config.toml
model = "audio frame classifier"
dataset = "short made-up English sentences, spoken by a formant synthesiser in many voices"
train_examples = 26041
gain_aug_db = 6
time_shift_ms = 100
input = "waveform_16khz"
num_classes = 41
output_stride = 4
arch = "conformer"
norm = "layernorm"
activation = "gelu"
mlp_ratio = 4
head_dim = 32
fused_qkv = false
qk_norm = false
inner_norm = false
wave_strides = [5, 4, 4, 2]
subsampling = 4
layers = 14
width = 192
positions = "relative_bias"
kernel_size = 31
init = "kaiming_normal"
residual_init = "none"
optimizer = "soap"
beta2 = 0.95
lr = 0.0025
beta1 = 0.9
shampoo_beta = 0.95
eps = 1e-08
precondition_frequency = 50
max_precond_dim = 512
one_sided = false
adamw_lr_other_params = 0.00086
grad_clip = 1.0
ema_decay = 0.99
steps = 4900
batch_size = 128
epochs = 24.1
lr_schedule = "cosine"
final_lr_fraction = 0.01
warmup_steps = 240
weight_decay = 0.4
adamw_weight_decay_other_params = 0.05
Rows from block 3 of a small audio frame classifier, named by matrix and row number. Rows with one number belong to one neuron. Each number is 128 + 24 x the weight over its row's rms, rounded and kept within 0 to 255. All counts start at 0. Numbers have three digits each.
After each neuron's rows are labels from the 100 clips, of 14976, where the neuron reaches its highest value: "top examples" is what is common among them; "lies over" is the class under the peak. Only what is clearly more common there than usual is listed. The data: short made-up English sentences, spoken by a formant synthesiser in many voices. In brackets: how many of the 100.
# fc1: second MLP up (model.blocks.3.mlp.fc1.weight, 768x192), inputs 128-191
# fc2: second MLP down (model.blocks.3.mlp.fc2.weight, 192x768, transposed), outputs 128-191

fc1.166:145083111127150138122125122169142136108130111087095170157144115092157155108159109100125138135114103162178149173137121110134168095086084115088121176125155170161141156145158137112123118104155110
fc2.166:112180130151085132132124118138124126167137124105130125135086109148108184156138124135152137175117191114136128118149129118109139156124164162173109134105155147170052092137147156125163136135126122
top examples: reverberation (91); /k/ (84); "this" (35)
lies over: /k/ (68)

fc1.426:123127137119145126096133130115131099166121119143106149187110122143120067120164103133121133143125089153179086150109184136096070103154099128097158161159099144111145097162103151149119123108114110
fc2.426:135103100127132105200125143119151098117136128161154111123133092101123136145109114154150131136117172130138118115142119080127195129155177131068128151096154135102123136138140116141135120128146113
top examples: /u/ (90); "who" (71); sentence kind: question (71); reverberation (68)
lies over: /u/ (85)

fc1.415:159121114163172106097127099117098147099085170130108142133131108158116157123160119123141152107073143164112132135154116139135163168164107093064170169109131138100138148138109147135087138126098103
fc2.415:095147133097088125141142113127134113144167150130155157145105133177118142139171128126139136142155126150112133103151151138120136169097151138093126148102132154189154111157173123126152127156128155
top examples: reverberation (100)
lies over: /ɪ/ (55)

fc1.607:107113212169085143100123137132126158070085138133135113080123152128114106130140118140154143151124147101137115088145127102147120115175085142142142139108105145136134118120121142108128126124119087
fc2.607:123154091141088140124144143141156139185120086140178121128108152144091130134146114065109155129198102135140130123155149125085148160133121131103079159111130119167056169127119109135116133142148088
top examples: "his" (34)
lies over: /z/ (27)

fc1.40:140127125142165119121079132098117125121143142126112172137158136124145126123077136169148121117144100110104070155138111077123147132141101111104149155106114168097138111103113112120144123115130144
fc2.40:119091153131107099143154157161170150129169117108176147151160102159103182146137128165113143141136098160136125126168140098093167105142091108141123164131112144140096120095161138121143128138138108
top examples: /u/ (51)
lies over: /u/ (26)

fc1.177:133124137148109118145121152127104081167147111147149121133151142112103156051069154164133100128119106135125115119084114165088122132141114134142108112080104159079171127091107088107156130134160119
fc2.177:150131121090134111093120140121125147149105165094155131145152066131125143170109120129122116108125149148060163122113099105147144146155176130126096170072123107194097090103135149131151103114133120
top examples: /p/ (98); /æ/ (61); sentence kind: request (39); "please" (35)
lies over: /p/ (98)

fc1.611:176148114155204088115105154167124151126153167132133141118140144152114060142142124155139146130132127134120135150132140141135169130121089112141120104064123121111108115143086132105169148104102115
fc2.611:149132080123099153104101112140129110100104135139132109158100110135136157131157101134117125154141122136141106094143141092126132164141142169132172117112123153142102106175161112116108148130151160
top examples: /k/ (89)
lies over: /k/ (81)

fc1.384:121125121128121109106158156140145129150148138129127107163161199104114142095101122146140125134103158128135128158097121102120136093156103150168133153115080150132106114084105113125160157104093100
fc2.384:133143089152088135102139125148176109168128148111102166122110134136118172159143112129116113124185153141081156135155138111147143124130151125116151078124104108151108117137141097142124102145144100
top examples: sentence kind: question (60); /u/ (56); whispered (54); "who" (44)
lies over: /h/ (55)

fc1.398:150129124144155123161156144110119136154106165136147121145164165087099093102092165139149101136135126093126162183122145134125107121163079131093141131116120156141148097143134163126164144128152133
fc2.398:121118094132112130123119159121092128152125132124158138098139107104151166098105148074136119137167109121155073089186110149120113142137115174168140116106116108175100150142105125072155133104106115
top examples: reverberation (100); /k/ (75); /ɔ/ (50)
lies over: /k/ (50); /ɔ/ (37)

fc1.183:111082111131128144123124123145118160063155136149110133124170124136127159133127130151157155118088128124103113116116105140130123154109117105149120134133093143087137157067172136135121129087105108
fc2.183:144092125116112165093154142140129096209131084112116109123096102158168143125155100110117159160120159119144105110127132120146133148125127158146152146124125144132121107149081134136107115147131078
top examples: /ɝ/ (75); voice: child-like voice (50); clipping (32); thin (high-pass) (32)
lies over: silence (98)

fc1.330:142166150141132109118135155113102105136125112114137089122147164107118135100099102117106108182136109148181102133106110145091089107092130135167134101159093154084145130127127158100167126118074141
fc2.330:128135135107127158149106115089140146181149135125133139112141110113124197148087158144118129118139118134081118085127133116128167124151162098085099158116186122137136116108134113159143116160119086
top examples: thin (high-pass) (46); whispered (40)
lies over: /h/ (53)

fc1.763:143148132105126143137119090125141140109135126105180093173128123145134126143088118113140124142100121087107095113156142109128068152079118146117172123158082143117090086136148112136152180151117097
fc2.763:140122126154107097115113114187142152126103102115098109135128129085119171106151111145142122160171107087114159128122148103170181120161131134112078114123137134137130123125105154158081109133124101
top examples: thin (high-pass) (29)
lies over: silence (90)

fc1.255:124110114084111098127149131126117110158182166171116191093132146070117145142095136185083123106127124115125139148109114120146173107125123138177119107110121173135164131115131141110144135105137146
fc2.255:145108160129131150093114114111114166149120125113130146096089091094130163110134101150149125140132163156145160062159156114147112123118162174119124131140124140165098137141166094154095112169086117
top examples: /k/ (78); reverberation (73); /p/ (63)
lies over: /k/ (61); /p/ (33)

fc1.609:105130161126112175084146095118158147153149135141120096141151154103073107091112113099124107106140121129127190135105142111100116123106128122090099108131104133147124153154123139131123143133124128
fc2.609:140140126118161122105153159128064129132095101132137137096100123136148165106153140149145159140152148143162122125135126098132176144134132131160160139117098095180121133127172121107092082118126107
top examples: thin (high-pass) (38)
lies over: /w/ (43)

fc1.469:117109087138149161148136121094134117085124123104103168086142127123126102115105095129109105131106144114133131131112148151097167095125104106117160085119157092129103116134159126097139123114156143
fc2.469:160164137149094159126066137167097153108119114155097086146109114118157100150137149125162076144142141134107113126110149142095111107114110135140151115084142198106102124141070090148111163129131119
top examples: /k/ (92)
lies over: /k/ (86)

fc1.530:172169126113181094109070113137094138145104182154111165131125114135150127075131154156140114116122113114129120131142159118134125107141107150124168135119124109134106116164120131104141203125143117
fc2.530:150120072137128122144146110133113090126134137081179124103139084176099141153128089142149141141149142129157084128139127091101153139169138116104108178150158145127123123118146127104102084125141128
top examples: /u/ (99); /h/ (94); sentence kind: question (88); "who" (87)
lies over: /u/ (97)

fc1.246:149107123120126107131122123123129093125135137100151130137123117124140080170131097131117117143139117135139122166112114129161123115112136119177134134124099128131134152114095134164117085114145117
fc2.246:121200142173142156083128103164130174123103142160099122150129116093133128164128112136120113084144120111138117099131120145145137129130099097081117122159112122099148140082119079146129132138120150
top examples: reverberation (86)
lies over: /s/ (34)

fc1.295:134122135136145140149110146128112095096130110153130081110196133155104181130152140163115167142090097114133134120141156136149147103063120127115119118174082174101146123155171087108163129086146138
fc2.295:151112167111124151119120142121155093155121092136141129126102126100173143072109087112143114129162131125143106096131114142096119182131149192160141109134181112152103121103099127156098146115155116
top examples: /ɝ/ (79)
lies over: silence (88)

fc1.209:142149125122148126081103107123112119162129110141107144130102133161118091101164136159140162135132110143175112156131126144112056086135101127130154152139098140100141138159144157165121159148091126
fc2.209:122132127129115118162154131124148093136130104146131103121160089082146153121111091158092153136105163117142142115112131094107178123147160154069131138122166129116099137152090110132121121120123105
top examples: /u/ (90); sentence kind: question (70); "who" (69); reverberation (69)
lies over: /u/ (82)

fc1.526:111117092125175114137117138114108116140178170113123143117111117111112147148128087140124118056128107124137163118084131166128172107142140116190098126107170152125190147098095141094144130093143164
fc2.526:126118142145127160089106128141109165151162109117144165100137107106152168131153092145115143156143150150137116096136150129132144134141167178096120147114093166162083133153117118137079096166112113
top examples: /p/ (67); /dʒ/ (31)
lies over: /p/ (53); /k/ (42)

fc1.170:100141083103187118119101113165093109121147105139117164155163116123140133121116137154110172118108113121112098164106103136156110097164127124139136159121137081100166103133111154139091160121149142
fc2.170:136107159112074141128146130110170160160118128130165100100085105128115126122100110104108120137177143108109114151142152093113145192147140144141113130088088161160072150131132124126135138115133166
top examples: reverberation (86)
lies over: /t/ (67)

fc1.446:078132157089162074103128114143043152147115101151126119139128135146118157079152114124138127151155097147111145171156103141140102157156095130097103119150127140100175116140136140162101101107138149
fc2.446:149112167157115119134104108117147102122130081129151100126113160119150113152119113124135120122166134103083096108132093107129132158147164147136131059149133149152094110117138112126109138114110136
top examples: /ɝ/ (99); /aʊ/ (55); "our" (47); thin (high-pass) (30)
lies over: /ɝ/ (99)

fc1.139:137140099156157126165130148077136086123139116110124110141133119114123142085119134149153113112174094156168156142129146167093152100141125116136145123134162120137160170134119129141135154132114141
fc2.139:119119127126118123092174106125129192131138152094134155098087112117164114111152128160132157165125136108108134098159120065135109154150137178093124163137136159128067105139128123132100091118135088
top examples: /k/ (84); reverberation (76)
lies over: /k/ (69)

fc1.147:099116082104118119092129121150096147139154125137143105110125088172132137115091109158118111130121128120115160154142138094143132128166073114175170147104125120097114150212119108082137113096150148
fc2.147:153127137142149115151105139141134082129090133092140095107126153115110116139162153086160185125165110128149062120139103091101116166120171121076114111131126131158149104127136110178082127130149116
top examples: /u/ (52)
lies over: /z/ (27)

fc1.514:079148113122147149124117115140108134104151133102128140106155139119143154135155153168168121183096101153126101123066149138134126145102086170163135131115138146116100106093150111124104113085158093
fc2.514:154125132109139125164113139108146092115137130118131118153101154119142122121107103109115156128148143122110136065141119100141123142140145143102135145138157141138144146152152095169105099159123123
top examples: /u/ (59); voice: child-like voice (59); thin (high-pass) (41); whispered (40)
lies over: /u/ (45)

fc1.621:120112120145154151140126104105099111124140114129131110157139159130132096092157089131147120136147099123117143122135101153113141115143106119120123160146104111109146112119088098109129122089138150
fc2.621:148145112111086160072167157128138116160151111135181162116125143136144135119170128126132123133162166144145131105131119117109150099135134133132131126143168166143101094087156171110118128121137081
top examples: /k/ (70); reverberation (66); thin (high-pass) (29)
lies over: /k/ (50)

fc1.199:119151159114161144086131126134174164147143183108095102084132130139153099095170137186167122135113099115081125115164084129139138071113125092137094149177121111119152149108121140126098155088155123
fc2.199:121075133141104143157139141119120075095117108154154125134117133110113165154117122075093141152115151113145108098129134096115148173162118145115123100104088142119104086129148099168139103129164129
top examples: thin (high-pass) (46); "later" (25)
lies over: silence (77)

fc1.434:129128131114150156113125166114101185104105143090116111131139101135099139137138123123176108101119134124148133075105097105114107139164092157090158146113123130134133106121123110130150158130113117
fc2.434:130146163157116136085167122137154124146145101141179152119126121149132133150125101104136143109159105134136118080121118102103123156173123154144125133109116103179084100117145129144126102136153101
top examples: "his" (41)
lies over: /z/ (46)